A small contrastive image-text model, trained from scratch.
Model: 64-pixel images, encoder arch convmixer, encoder activation relu, text encoder width 192, text encoder norm layernorm, text encoder activation gelu.
Training: soap at rate 0.0035, batches of 128.
Rows from block 11 of the image encoder, named by matrix and row number. Each number is 128 + 24 x the weight over its row's rms, rounded and kept within 0 to 255. All counts start at 0. Numbers have three digits each. After the name is the row's rms in percent of the matrix's.
# dw: depthwise 9x9 conv (encoder.blocks.11.dw.weight, 320x1x9x9, trained with AdamW), a 9x9 kernel
dw.10 096:075076099115121124099091100084078091119125139119090093096100104121134144134093092094110124123133140137104114099116130135127131133133129111112134125098098114133138115128136123110097123150156117130145146142121143176171120130143157143139144185185
dw.11 092:137109086082072075090098127129109101100101093096107125104105107095105105109120126103099122129130134118104113115112140157167158149127124127117153169178176160146142115112127147157159162163154118111119125129139151150148125118107108115114115119126
dw.12 092:111102110119140126140125119122113125121119111126143136086084112104105109107120111086100120135117111131149133130148178175132128164171160163194171148126119153171153159174146106092112147150137160155123099098116132126117152167121097109118121122112
dw.13 099:119098088088093101074060066113093065064092115098087090117104098099123122113117129134117107115126136112134148137127102092104124122141142126111103094095112120142145108121120118117113115126135116117128131124121121126139128127136146143143139132141
dw.14 100:134124107110133161158162160134135131121126141148147151125139144148128143147147116124141158160145140131115088104145153149133105090082098084106128128108080084084082081090117098083078097098112113112114110104117105122126101122129141122112116110113
dw.15 088:176155144144137141109107138197144148124123125121115136184155129120104113117121136197159127093098103097133142171143116090078086095124146150130118115102095110099134140132118124099102112107117128113122121110113109114119122094103111113128139096098
dw.16 110:141130124124133130130117114114119117126136148144139136134132136132142149138150150128139142144134125122139158114120123110093091098108131113120109101072070066083099134133123109095106095091082147135131126110110099094101147128118110094091075068080
dw.17 091:142140158186200197175153143141136155168166165146149158141157151164134146136136155158153151143125118100121148139145133115108100101121150160145104102094115128129139154147113098120135148134137137124123107116126127116130126135118112097095095111130
dw.18 091:116156181188162152143157151121151177191179147148159161117141168171169159152153151119134152147146158140143128126137141138135145140134126128134125120122132134121121122124122111099116117120114140137112104093107112102116133132121084085092103108131
dw.19 093:110120136136130123126138127119123125141140128130137154134138124119127131135146165158149138124119109130153162196168159123102117133148179180135118109115127135149161145086078084085120137163156137100088089084115151161160132117113123097112149156161
dw.20 100:135135138151149160152135122142146148147149132118118096161165148150142125122122106147158147126135128143136123130127121092091104119115114116111100071060070111112107127118109086084089104110116120127125101091095112105106121117107113095082099092113
dw.21 103:099107124141155155134115092105109119126134137125112097094112123130126127125111083105114126144129138121115087102112119122131124134126090084090099107115104100113088090088091110107106107095096090103120130144138125112101067104130162176170131106097
dw.22 093:154146142155155163165162150153144143149152168162161152144152160172171167153147153151164161162143154150143144149155142126137123122121127136130113109112113112119116117125128121103108110112113111131136134108108098093098086113106109103091085086102
dw.23 104:169161149131123130150154163153155143128121124138145154143123110118119112124142139131119092089106097105118127131121090079093080099102110117115094103114109106112118097109110106115114096100110081107111108122118102098091074096109120121118100093085
dw.24 095:144119106128131120098104114095085087120136117118137132094100083106121111137151119098113116119130137140134119124145139131135127117119106141166163146132107089103096165176155137107092102113109168168142124110090120151158174157139106076097115143175
dw.25 113:146140130122131125125121133146137128127134122120129140146140126129137125126126134128129141157178160133134129133143152216247192150141149127138151193186159136129139129132133144143131119132118131122122126129123119122120122112111115117116119115101
dw.26 100:143130130106119116109117136122118122123130113105110129123124121109108128103119109162147104099143120092082078151148076086164150113060066098116116110143152111117142093115076112156134120135171099128109102134120096127138117135106099130114099099105
dw.27 090:135123115113120098094088101120129132131120122097106106125137143159157140133120112141157165188211194167141127141154144159186175151140130123126103119120108112117119110122111102086102108123131125128124116112124130142137125107093108114106112130122
dw.28 101:119129119134173147125101122113134124142160145118081119105125125145155136117069120122117129158164139096077121138129138148156130075079123132128134138119090079114136127122124100081067095133147117121115091083108131147156130133118091096120135147137
dw.29 099:120115118124124111105113111138124124132131117112125137151133139149147131128136132152148156195187172149143142138129157183204177140128130130125146168162153139135126116110131152152150120121129107106113122131120101095111116113107105105089084083097
dw.30 093:134135133118128125105100144137145131118116107109136166135166148117083109138177180136157148124092131160190173138156164135104139155174148118134142130106136165164118120122109114107133153130086119120096106116125134118076117129119103101110133131073
dw.31 093:138121111126129153170154125155126114111130152164155120145139113092109139143166130133138118093095122141156138117127107101101130148179188113124123101116133153193211123145138127137141152169186127135147136130141132135158119131139113107107109105126
dw.32 105:144157149150142132140133137122131124127143132137145135102096085102120137139142143090092068106135123132128124093096096098102100108124132106109105077074082093115128118131103085086094105120127114114096084102106106107111124114114116118117103095104
dw.33 112:123119121110114113125127134116108105093102105127120112110098098089092104131125109100100101078068093118110116094089089070064085117113116095092091089090104118104100120114108117110112121122110135131126125119119119115123151136130132127128127115130
dw.34 097:143144132121130129134148152124121126113098088117136137115117120116089086124129132107134166147114106108132135116160227205135112113119124126162210180126109117130125120149157147117103111127126124130130125110101113133134123122110106112111120147139
dw.35 088:131144127118099095089116112118121113103097095095107104107103100087095101108111116107111101099106094117135139123125112107098103109117137141140121111105101111123131150148141142140132154158156141157152157161161170172159134136153149166183168158156
dw.36 095:126114117123106093097099106137127150141116095090099103148145154143123112099104121127133135132119117111130145118115114117118125125158172119121120118117130148194212119124100109118139151188210108118111115131127139159164110131132138143130131147155
dw.37 107:151108081102132135142138130149102099116121123131110128123085101124127118096094111104083135135143116079081112108106142153140111075103136130131140142159126115127143133115107127154151122115129135091066097141150119101104141104070091139147133100078
dw.38 100:106095085101100116164150167105107122115102144147115130087093115116126162151111161101102115113144145107105149119113112135138112100120113115127128119106091103114108103112116104095119123099098096121129124107111116103093081093094120102109092070087
dw.39 098:145136121107112123133126127144138128126118134137137124158157146153152142147141132170171167166153153167149127149152147139130142137128109146139126114107093098096093144128115108092087091094093141134101094105099068081093129115108104103099089097117
dw.40 107:089102105106116097094110114091098105124121123109115098095117110118124128120109089119127131134138132122126124130141140146150136135148163122121129133133145135145152094099099115121118114110097073096107122133126116076074071091108136155165136087062
dw.41 106:139131123123121120116114124136130118126118112108113122136131123130131119110118129156145146149166148126125134165172180193212181145137142165164171175203166127125135134152144149152155131121118135129126135145131114113103129129119124133125109107101
dw.42 120:127140138134127128132137154139141129118104109110119126133132117108079095104108135130127122113069086099116142125127115108072073123133151101110114080056079116126140111107104082059091123130126118118120109102098108125116126117118127131126113114111
dw.43 106:106085066086123126132136133087087062072100110110120130113122115081090112107117135122150140113089097102104129129160159139095092095107116115129164166138108113105105107132144158151126113109119108109124146146130114106120117123121125135144126117114
dw.44 111:126124123125125124130148150135130132142137120128140138137138130131118110114122127135140139136142128127126124138156176204218205165152156143142163185193195163149161136128125137143141129124134129116125120130128122121125120128132127135143140134130
dw.45 111:111119107113111115109103100118113113117116112122126128114120118115120115124126133128136125129118116124126133129132143156147129139140129144156164175179175155158150152156173191193187172148134151150150166180166160147128148145134143140148146141135
dw.46 116:127120108107086084110112112123118103087088074101110112120119111080072066085108106125134110090081087087118119129133124104084089096109097126125113099097110120112115131138125117110119115114119144135132123112110117109116147146131128125115119122121
dw.47 108:141141151154149149139114085116132133134137131134131109118116124125142129120130120108104101103122113109127121092095086093119130134134131108103095094101112118124126120111104098070091113127130123135134104064065091120138152164155123081067082114127
dw.48 117:124134142129126130139135140127119127129123114128127133128136129139131132114114124135127141163170155137128129136140158212251199150133134145141161180189169139142146133127146146149131136125129139127139128125133136130122116118124123117126129132129
dw.49 084:105105105092090114146150160105107110115115131156157158113124137136117122157158150111117130146136142167160129114125142138133151148149133116132127111109121135145125116126114106101119144168143104124109111126155185174149094120117135172193198176150
dw.50 091:104119117118107137152141142092092083106120134150151141104079086112126143158161138090099131130157168162149121131132150154171158150138111129133127133118117098097097118112104092099088083094123119120133118121108092111128127136167160155126099093101
dw.51 094:173188157121112088111121140136162159142115095111119149124140157160130102108113116124121154155143130116083098128128135146160149129099111139107116150165158137123121130104111142170151142123112103089102136160147133100092089086084113138145132113079
dw.52 107:065103104120132134130113102065097111133136151149127099087093115143152166149131091088086110141141150147121090093088108129144143141125096091094103132128132135126104100096111133124124127125111098107105130133135126101096101103110119134124108094089
dw.53 093:136126104103131132119108140146118094105156157127094129131110101109161182133087106119106111124188200143098095120118105117171182138112118121120096105153154134135136134136114109132139125127140150156123093127127126135156157152130081104106105140167
dw.54 094:145142140113115127129125138111107121126132135134122136090102127133141143137123118095109124145156166136114108105119139176194195163112090104111128163192187152119112089102126149143145134119110098106116127122109109104115136118114112098077108110120
dw.55 101:131142129137148138097129134137120108117137126090133129133104094096129117100133118140104100114152134124145131138112107110149149131138144130085100125160146103122142109077092135170145079103137114094114138170141075080120113118113141174125083053111
dw.56 096:141146124133132135143140144161136118104109125140139128147124110090092093102115116108098099108113120115110130105105130159200205150138144129128142167177164133122134152130133153150147123110135159128086081086103109123144165160134109104120125142148
dw.57 118:072094113147159156126090060083088106127138150126110067088104110120126134130112074095100099118123122122106081103101109128124114120097077094110111118130124119101099091114118131126133122121104098130130122137131127124118110139138143141142130139113
dw.58 091:123128143133130141141126115131133147121103107102104135106114104104127142138126132114131142149164178165138114117141147166163146137108104116129117089059077085096102105097092079080105116126123099103120129146138142144139084081099120139150147133138
dw.59 115:139128133124129121118112108139130132126133132121122121136123121126137129133124130154142139162169165147119123162155179240222194143123114146143157175166151129116110131132132140146144120110114135134120126126126123114117138133134126125116112115122
dw.60 109:088099110115085071092130147123121112090073084129127148127135117076077111129128152128125115095071092108122129115117113115110108126126112105091130145139115109113114109106130158162137115105088114126130160146138147112096115131140159149151145134096
dw.61 116:139142140131139137145148153130116125119127133140145135135135115115116127129135129142141132140138147150151146128122122120118146154148148109105103082076101114113115100074074055053069086085100126112103096093107109104105126134122118109124120112118
dw.62 124:125126133142130123129134126129123120120127120133132134127120116116113116124134124134115117132128128133134129143131129131120112117125124136141139129103101114123119120124123106077084089099110101093079072069075095104118077063057076096087091111126
dw.63 095:102121125135146160142118115113130132135143137131133142110131128115114105115141146107124120107100115127143144100130137125141183179152129082100108122163210190139114083080089110158166161125095103102081107139140139122102138138115116122130128124119
dw.64 095:115108112093085095097071116093100110073064113109093082102116098093111137147125095122121105109133162177139101120119123135154166175155111112113124114137127137126111128114116109108099120130113142129122115126109126149142155143124106099104117138142
dw.65 105:087106098083104123117107110084088102089093122120101105084087100080072077082076087100107121125124107087076092138139133136138125114124121142141123135145123122128145140115113125113115110125129124109103119124121122130131140141130144144132133130138
dw.66 111:131119117137154144137146113137110113141150123135140130130118100102115107119133136144118073045060082092126133139116096073078081110121122148135116114092092103094101132140144135128135112098104122134150147150143136120109131133149154154143144122101
dw.67 101:122091084117139160166147128103092093125148163158143125115096101148160169152139132115086098139180172149133134098094088133172157134125117084086078112147135129111108101108108123144136135135119141126117131154154144146112136129106112124139131124098
dw.68 107:136125128116127119106118122126114121126129118115121135127114124136140132121126139118114123160177158128119122129122163209243197140124124127130155173184159137116111133133140151140130117107096139133128140129124109111117132121112116104109098108115
dw.69 095:111118171203207168150131125113123158210199155129124113101112133164160141135118107112117115132138130125112100102110109122132125121114134120107111118116110123121145123119108113133107113128151151127106124129111105118123128128107105111112109095106
dw.70 100:094114111115120126129130127114107086078069078088104098141133129120113105112115106141147148154151160149144141149163163171172166175161148140133131102116125124125119136114104096076085086097120122132131139123117126119114093117131130136123117113110
dw.71 107:136147110099099103120146163143135115096089093113138150132128118096083090111133141118118115092085101120123132118110081071087116128133137117094077071088102117119123122093089097086095102129127129110119129109114112123141141135139131133125123141156
dw.72 108:125146133131127131135132140135144134122124115121129133128129127120108104108117127092084088072081081083105113096084082073091099081099102111100095096105110092082107125122122123123137124121125129144137140144140136148148139145151159145157148153153
dw.73 102:164149134130134133123134134154123086096111113106128132155115074088120119120127118157118083097149136125126126153130117120153138124103110157127101093113111100077086136114083097094091065082107162118106114114105099114137161137143139113117114153149
dw.74 093:134137142146140147133130121098108106132126117105093103081083080098101098100115126116113102095100122134151151160164170168153160168162161153140136129130125130135129124113107097083091096108106125100082095101117104109124116112131138150160140131121
dw.75 095:085123150148158186173155121071116121128148162172144119076116121140133151165145113115125129139143147169135125127140137134143144153132139118131136133128129126122126116123135121123116104109110115112125129106100076091124118107122114091074061079113
dw.76 100:098097111080070082097138149110099106099077080096116117110096109118111102088120108091098116133132113102099098103113135152144141115100100117118120140130112096093098129114104109107102087093125144127102110110100104111116140128123117116120112121124
dw.77 097:145144139134124121129126128147143133131126125131129133162141134129124131135132147161154136128107122132148156187163155137131136145155160207183178156144153178163167187178160151136143153147155166143130121119121138132145136129112112107104116126125
dw.78 102:133109119115112104107140172126109112124114106111124155132111118120114108099122149124110122134126108091104135119118127130121109071078109108121135141120121088052077117135148139115117101068061123140162152122118102109091112135147156123114104103110
dw.79 102:113136149134122103095078086110130140138126121130107094108117126110113124131125099114121110085086107122131102122113100065072091109123103114125109081090084106100103115128129107105098106077082110126134130124121113096091119137141140142140142125110
dw.80 106:073063107134140127120121116100081109122117119123132131112083103116126126130145143142090103115139149151155159158105099120119150152141152147095080115108129131139133122084083129090106122129135134109097121106093111118143132111110106082072102122155
dw.81 098:093094082085089090094100090120121127124124119118121122134148152159149152156151136145157161155158157156151139144148130139118106122125108105100092089081084085093087118121112110109109121114086140136128122120131143146133129120094089100120127140136
dw.82 088:164168156137109123129128088164154138117101121137134104104108082081100098107100119094090105128142124113098125104118163186198168124123129097140173183151143123103106114113128128123115117108102120108107100116122121135126134121130134109110128126124
dw.83 113:122133138108093118125126114122124136110088104107117113137139128108090094082103106138133119101093107088077065128135118114111110100078036116113118110113124101083060114116126120126125126120105122133130122116137139129132126125128129114139152151133
dw.84 099:189182161123096109115131127148140140107098097113115128135130143130129129129132127136136157154169183170148121115122135153159166168151133111106127146128130126141143103111132120107110110128150131143152122106088111117128147139118085068090089088088
dw.85 107:142151134114110080073085100143146145129123110112126131107137133131125137159162163106124104109134143149158152116103090083112136127131121122124116063082110124115101123128119095084103102114108131131126106083085103110122142135126109086075106122128
dw.86 093:168164133117106106118131133156157125115120113128156172135145137127131150170176169114126138152148149139139137065090132138153131106078097074094102107112110092074102108093086107114110112107118140118117129134134124107116125121124119118123111101102
dw.87 091:100135170188193159103107111137158158186169143102118097125134144144132113093100104127126110085101125119141137105116095102148147151142134091106121152162148111118117114117138155166134114122125115127119116116126139126128124133117079082136147147155
dw.88 101:128134140143129133130132148138146145125125119121144154161159149136131114124128153159153145143136126117123152149140131132141137127131150125123117121126134109114119111106109113116116107096092092093101114114110088094083098091099116106073068065037
dw.89 102:143138133131133134132131130133132127127131136131128127124110118121140134130122126129110109138168165162133133141125142183221211156140135142141160180188182142121122138141161163166150132118130118126133132143134113119122114109104098105110109106105
dw.90 099:193196203169153150142137129143137147138127121124125113120119138119104095102111099127142129130092082109120108128143142136104088089118119127129132125115108111117124138136131118092108106127130145129099096099116134123113122106084065096126119110102
dw.91 103:124125134148136143146112096103120131127130130127110090107111138148129133135117119101101157205182159146129118097118163205215171137126124097116140168165141129111096114129137137135136137120098131133129117112123131124107112129126101101124139126115
dw.92 107:124125127119111114112116122138139125133125129126132137132133142147135130125134137131134154165168154139142148142147180221215181157153147133149180197177159129130137133142162155146127117118128129132133131127117120115130116115120116112124116124124
dw.93 094:129143126121126127132135123132123123114105110112134117110108116131131119121119112111115144175180160145131114124134169200199182172151124123141152157163164156150133130135133141134138135153161121119125144118106112128152103105111113082081081102106
dw.94 097:117103092105095105094101094108096089069080088083099107129110101095097097103099100126123115126128119102095104120127143155157144126110119116127145167179156142124131120119140156158157142140143141142138128138148137146153164152130130130134140151156
dw.95 104:122132131125116119111114114097115107109102100101110101088099095078094099081092085083093085078097103098106094103117119121112120116128123126120124125121122118140142121115108096095104116110114117112113087087107109119120135139127098083092117126129
dw.96 099:135121129128121118128121125113102122122114105108106124103110107124114111110101129122132149149136119108106123135179224203152128123121129146201201171150120113106134124139139127114107102122139116112108115117128139146150112129129126143139156155155
dw.97 104:106088111101094091076089121092092124116109118097093122095096121108114119109067112103107118119130118101094108103098111133145128107093095117090116142147128077072090124110116131140124096092116119117119137146124121130131119099119139142140146153125
dw.98 096:093083087129141139114099117141111097131165154124110129140130110122123119115122137138134126104107116124120132119105112112121125113119112123100101140178183163146123113089105128166201175152115103073097124132153150127109117089077104137143143135109
dw.99 098:120103111103099103082080106126120114101112122106100108137139116110107116109106109152141116113119115101096120146147126123123116086098110152144129118122116090081105134122126129124125091080089101092100119118118097092083092073100109115119110094096
dw.100 096:123121128114120120112104099114126121115113107098090085121139136109106105099095103133127115089079101106093112145121116094098095106106110132127124100104115128113103141133118087094109122122116127121102091077087103119113102105094084070103099103119
dw.185 087:164160142120108105107122133136128123113121123138149158110107103125126156158165170104101098119130134152152167105113121143163166169178167127116104107099102090099104139131121108089106111113098144125136121103105097105088157146140110092085098110114
dw.186 093:129130144156137113125112098138137144130127098101103102137177178152138107103110107146181212184155125096107115140177200169158134118111111134140151139146125121108111127115129141123117123106117126111115123110107111116118133108118122118107099127134
dw.187 105:069078100097094104102093085103120123132123099090109124095115099112106087088084104081120107096094080089090115106150142121104089104115124116120146141124108101100110105117122123123108109104104118123137135131122119126131110125125129124128133138150
dw.188 094:132114109112116140150135117132122127111098114121135109125107106090086099111121107090101113120117121118111100086098129138140135139116115104129148156161163153127126105117152152167163142125121070121156159163151132097084092106134138141135103072060
dw.189 114:130125101098120133122129149141143125098093121110115140140134135121110098096096121133142135132119096072080094137132135148134130089076063115135138148152151128093054114130131150142146122112083109129138137123132116105089078104113123121107103111094
dw.190 104:107124112111111125130126114113122117126129128144129127106101108115119115130128121074086084107097082097091094075075078095096078086083097114109097123120107109108111132118108119125122119126135127127119128133131139151144129141156155156158165164142
dw.191 106:127108110101100091072074078121101100105115100086105106101075094112119126119120131104076089112117125126150156094081081114129143150144172097093097118122142145151150108112115118114127134128127120119115131115122136143130110105124126122125141148135
dw.192 095:135153156161148136149133135140156151151131127131144149117149155145116107119127154101142157159129087112127141093131162168132089095122140092109121150149106093118128085101113116148118108102130115098087094133126099110125149120072052103109099111124
dw.193 105:038067090111114098104109111098083078104109111113116117119099069098104109107122120152115075084112107109122124148121089108106113121120126155127112112114109107126126134131109104099104125116113122133113121115114128131119114122117119113137132118106
dw.194 099:111099073113158180165132115120114094088122173184162145125119100080099129156152139119124101067068090133141141120127114092082089108130128131135141127102097113127118134153147140136109121121126135135137145141122121120133132129129140140124106098129
dw.195 094:138137141135133131127130127124124119132125137140134135124116119110129137156134124131149150156162176164139110146136161172196217208167144137149142151163178171163165142131120131144140144150148141140129123122127117124118117135126128114120110104113
dw.196 090:104111134131130109106108116123121109118119097088090105126122107103103094090087087121134125132123113109115112127143145154144147123127125085105129168161138133120098083110124156180167134100071098124141158173160144116086124142145158159162145132118
dw.197 104:115099086101104106112120127105104101109111105124128115076085079109118106106104105085077078108127120101090112096081094129154136109102102090112126145143137107094088110112122117130119105093104127127134128123110100104101132123136137135118115107112
dw.198 106:144121128121103115140142141122114104100104109140129135091072070100097108109113116072065074102109109107109109074083096110115116109100100087087111126133134127124114091096123137133124127142124105105133138129129137138132105126150145135143149129116
dw.199 102:136129113120110092091112154130116116121096085092120150119102108121091077108140163107092100123100100110142155101081096122104091121142147120078082103076094120148147103091099112110106116131137125131136144133109110118133137144158156135113104122136
dw.200 109:117122116111096082113142142109111128115109084119155151099118136135133127120142141092103139148138118105112126086102119136139120102097103102092108133134119091083082120076095141147133107088075133111107133147141114081078146131116114132122105091086
dw.201 090:112119108110128144150157159113127119102118143158181165141136118100110124153182178163146110108097101131172206169145123109098111112159180140127106119120103106108138131123115120130125104102118102116127138134139126104118087093116134149130126112112
dw.202 113:141136117123127133115119125154141117128128130125130126145138132122132125122131133141133140121130131124145133135135122132127121136152156121102092112131123129160171112089081091112105126146174108102085071074088109125154102092085069065074088103123
dw.203 093:085087090094103130124102092102094103095107121124087095105100108095096121098072112124110114100091126111094127127122110117106124118119150130114100113116128125124150122109088085104119116111143119096094089099107105103134118106103093117120104103132
dw.204 098:153173171147139125115092080143172159161148131119092095146160157161137131108091100131153146150145119098094116118129141144127113089083102126126139144135113114105102139142142126112113117105110138135124114102099123107100133129120098089081089102089
dw.205 094:096104099096084106122149163115119105101104128147177158114104086102135147163168145120106097102134141165151159118112100098115133136133134115099093089113132135119118111106091083104113097110101131125094089107108101104113133128115119119122113096098
dw.206 098:136130111116126137145141121115126127133136131134134108117128143165151137122107101119128176203188149106112104115135177212189149117110097124134169179158131128110110128126140147147149129124117118122122132133137127112108104110103124120116101088105
dw.207 110:140138127124112124126129130149124123108108114128124135138132114088080104117123130132119100069085111125121134139132099069094112112100111131132094052087109084063084132131109081100120105097099142134119099111132116114108144133133114123135129120123
dw.208 092:081096113114122122103098086112103098117141141126109104129118107095110107100111100124120117131141119106101093104132150187199168135109073083108142157175148121103097089110124119133118109108101119124124111128109114112113108108117101120124126128112
dw.209 096:141135121124121118108131120126118124101119118104136119109107100086107110099104086092095092101120132111100070104098097127160161136118094113121125145149155137125114107135136122129136133126107094123126105111115103099109059117128096081083069101110
dw.210 111:119118140152130131136139149123130147135131123136145147146151143133112098128142145157156144123086081128147147159145142118064054112152159146137146098062065113140150135128129113082076117128138120123115107106110120113121115107100100096114141122117
dw.211 100:128113128148158161159149131139116112138158163155138132142110107139166171138126098146084084130158160130119094154086075113144152140118104148083065098132135128112098146091085109116123123111117148102100114116129131141144143119099099120128130138163
dw.212 101:128124108117107115115119135132109105133120126120132136111094089123127131134137138128099102129156172185156153138116115144180220206180159136110101129146179170140134144115102113126138131132127134121104111123127130128141132116108127137152138146139
dw.213 108:137124113111115124126129140146138126125128131134142137138142128140130136148129126150152150160144151142135113154156192208186174147134125149157194207183163145133117157152151153140140132119124146150140127127115119127138127120122112113108109123135
dw.214 097:120120083071102118137134128120129088080091112147157147105126101077096080151176167099130117093106096136169152115137126117136100123147137118146130144157116103134135119148140146173142112122144117134134141178144088107126126120114119144134087114141
dw.215 107:148130117109113140160159124128111110101123131144149136074070092109112135147143130057068089100102130147145128055088103107108119140131126077110121119112112135119135109119133122098105108121130139143142116105099105120127149152138120122102101112133
dw.216 096:162162088141177148077128140151148080162184145087140142160148080159170133090143150134133087133147125097131153123109094122134119104121146106114111125118118109100123113126132126119115098095109109118133134137126099093104105105122121145125109101093
dw.217 086:104107126179211208170132127122107125148176183134100113134104108128156164111088111119125101126149148116087110116119113135156156123096100114118108119132134128097109118122097104128136119106111123127104127121133117113124127127108134135152129100120
dw.218 102:133169157142123158177157137133144138123115135149147135098109094107109124117122109097098090119136117075053097119110092137152122077059103145103110139144131102114120149122119139135130135138156162134122137115118125149163175146114122108111118133136
dw.219 086:090115127123126140150197197108130126134134126132158165114114117133128133108128125121113112115116117112086081124111100099077097120085056123133119116102111114092085123128127132109103116098101094121132121103105120117114076125132132123127131143129
dw.220 092:094104121131142131127129107098108120133134126123133118101110116116115108107108108123114114105097099099105102122118124130139139129121123144124130153174185166150128153126148156192202174140121158146145162184187145125118129133130136162163142128127
dw.221 085:089090114116104085094101091081092114108113104109114134111120127114109116110120138118108132118119115124134150122123118094099114109118123134128100078093120122123130121121125116135158174154155114141146158161179180150153121158156150172177159148134
dw.222 106:132089080094113122119125128103090081087091115122125116099085078078079063097108101118121093094085083095101099147142133126124135127119109127129140138139133127135132121113118122113104125138136126122109103105107114112131132135109115106105097115135
dw.223 114:091080072079079075097104094094097087080097102109127116101101095111116115119128110099109110120130124119125118099098125140135129137127114094098121145155137139127127078091116138146143141129119088097114130136136145136127100099106121128131137142130
dw.224 096:122122115118122110110104127116110112131133118108110113106101115137133119111127132114124135152127117109120124147165189187139141114124123160185219195156133126137141137166177157134134140139138125122126116110122123135122106106098084092100110116123
dw.225 091:132133131126126119121106111112121129119129117113109123109091096084092101110131124125134134129126141141157151177199174162142145149133127173173182165166158157127118130141110117108113119119123110105104098100089085094101106110111121114109101111121
dw.226 094:138152182165141126141133147151149143127097115147159129121118098073070096134121102104104124117135153146128118104123153151163177149115115092121131161168152118095106121137147152143122103099132158158145116113102097110157156152126106099105121144170
dw.227 095:094098099110117100100107084113112106120124117108121099091097098109125122125112107087102104115127111110117103075089112116115100093101108063091126129117118109094091087127136134133138116091092119130135142134124094090086130137134126116120114105098
dw.228 111:141127110090081095080095134141123120092083089094120147113121122105091082104114133118117135128123113102101138122125131139144138118110113125125120126121119100091113143126126125107096088108115141122122092087076086101131132112107095089077084119120
dw.229 097:121145120117112115118109124123131109089112127130112109126122101088104110127122119139123104092098112145141138138121111114117141149194158109093108119128151174221179112098115122124136147184168100106107114116116128148152105093111111113111108128133
dw.230 101:144137139118117117109125133125126115108108104106126139126129125118121122124132156136154166192189165138125149128150181222211179148137146129145154167166162142133134120127127137143147124116126126134122126129133136122124128128109114118119109113129
dw.231 097:116127133131134134114111115111121131134122132119110087120113121129131117120095078136136168171173159117100075134148180203181144114087088121128136153151129101103114113110114123109115097113136124119125113107099105124155141135128124101085094138163
dw.232 093:166171192174156143138137126153146164183154143144138132127133153155150151140137127108124140149150127134118105101119129138124112111120123114110099102090095096106139102120105100096104101101128107106113118110107092087115116107100102108091085101118
dw.233 097:142136136142135141156152162135118128136136145150144156118141143144160158155150139125154185199192184175150127139152169167178171154144127147153147137150148152151144152139136120132137142139149150134117105107124134140151128128107108109115124127136
dw.234 092:137126137127097106138173176131135139134114106121153167128147157154132094111140167112135163162140105096140153109125153162145111074121134113125119140153120083101131133125131142163148099102116143139137145162138098096091141151123131154152098071075
dw.235 095:154153154149148145159157151149155154136140144150154160149136145153159155158149134134138139150156159155145134112103120126120116107105100112113104101077072071084095108113117096085080086095116101117127134112119107116117116121152137132133143133141
dw.236 086:087113146171195176149134123084106133178196190174138112083105128160170159150139099110109127145137124121127117129128115107097112101118122144130105097093097109121134159126112120128130128127138134132126135134153137138146108121122133127128123130143
dw.237 101:090075095101118116109109107104098119114123123110127123113098117133137139123113120106098117148157159135128111093087107154162152147128119103085090127142139123122131107094078100113114108116131121116082091100104100112110118102091099103094112095080
dw.238 100:100107122124110119111118142107120127113113121111114131128128139131118117116111122128130136143140133146138135089100121147148148157157147076086087095101110126145140112106100090074070073101132139159148140113102102084097159167157157137142121097081
dw.239 097:071080075079090113121132145081092097115113131146161154095121131133135165172171135107126127133166178189168131114124121134153164153150128098122128130143144144141132106114123122122122125111133106109135145140130114123129100096145152136126128134128
dw.240 096:114120128142135131123115122112111126134138136129125121117102106128124122119117125127104125152147147133117129166170212218185157144118118155172184164144127119107124149158158129101100099100116122139135104088111111121136109112113102108126118125113
dw.241 094:104099091103117136130133116117109092096110126144137106123114100091107121143160130111105108105108133161173166095093098103109136159157170111100106108116131141153166119133122100107114132146161120111110096091104129146156096082098091097112126143166
dw.242 108:113113113121129113115108114121132133137145135114120125133141145156158148138129126144152159195210180148130141145152160179205195156140135141143144157187170142127130120127124148153142131129124129123134133133140128120114123126127120123120127121110
dw.243 098:123141161167174161151149120126140145154153145142112092111132134148143138130094074108114137144156143121094068110121135152163146131114088116108121117116103100097093110102095094080087107130131127125118109089093121134150127128121102093094119136144
dw.244 094:180152128096101123131111110159156128100104116114111093135159140114098103107115113112146150134097085097110124094136156152121101096099097078136158158137107096101114075132149159141125103100101086113145151135110110121099091093118131132115123126111
dw.245 093:084091081092098100095101087114109103111124128127116099118124117117116123120118107124129116117120133133127122161153159145154151159153151156165154131131131143140134160163171157159168167162147151157145136141150168171151141157137141139145152166151
dw.246 097:152126113121112100107107118136133128126114104102097092138130127119121108101086074134133125117118115099090078135135127130131124115097076160181174162159141126107095160172172159142137111120120144132139118114125111123117120108094091090088095121126
dw.247 104:132134124136118113123117126134124122116114118119113110108115126123119117112116101098099105122133126107099069083091106125149134119090073080092124135162161130094055103113138146155173139100074119127130145141159138111078123116121127136156137121095
dw.248 101:139121118119135131123130125146142117119135138126127124151134108115129139137122120149134111126162170134118128150126122139208241147133121152138118137190214163114121123121112125149170154128117131125112109125140135120123122119111107106117126111126
dw.249 104:111122130136123106077077100112125144141125112088088104112130147146142113097097111128143158152146117078084104133140140141132118102092122149127134123132114095118134142128138118109111077111148132124123114110103077118158099099093099103079070117148
dw.250 100:121107114115111106119148158122103082091102116128141155108093072069080101118134159101102091093090107107123163106110130131116125113114150116102130138133132110139146113110136130134129120124132114102108104106109100106116122108092099107084088082103
dw.251 103:145138136124130139135144152119116132136130129121117123091106114114110114114100092083095098095107107104082079099106116115121120115095082102106122102128112099083082095086097098098092101090091104089099101104111112111121119121125120111114124128122
dw.252 111:139146151147135144143152136133146142144135131133140122106091084083078077078084090127111118119123117127135148139136128150139146147148155126120116130129120123110115113095088088079068068069088124118119124128133141139136126130133135130137150159149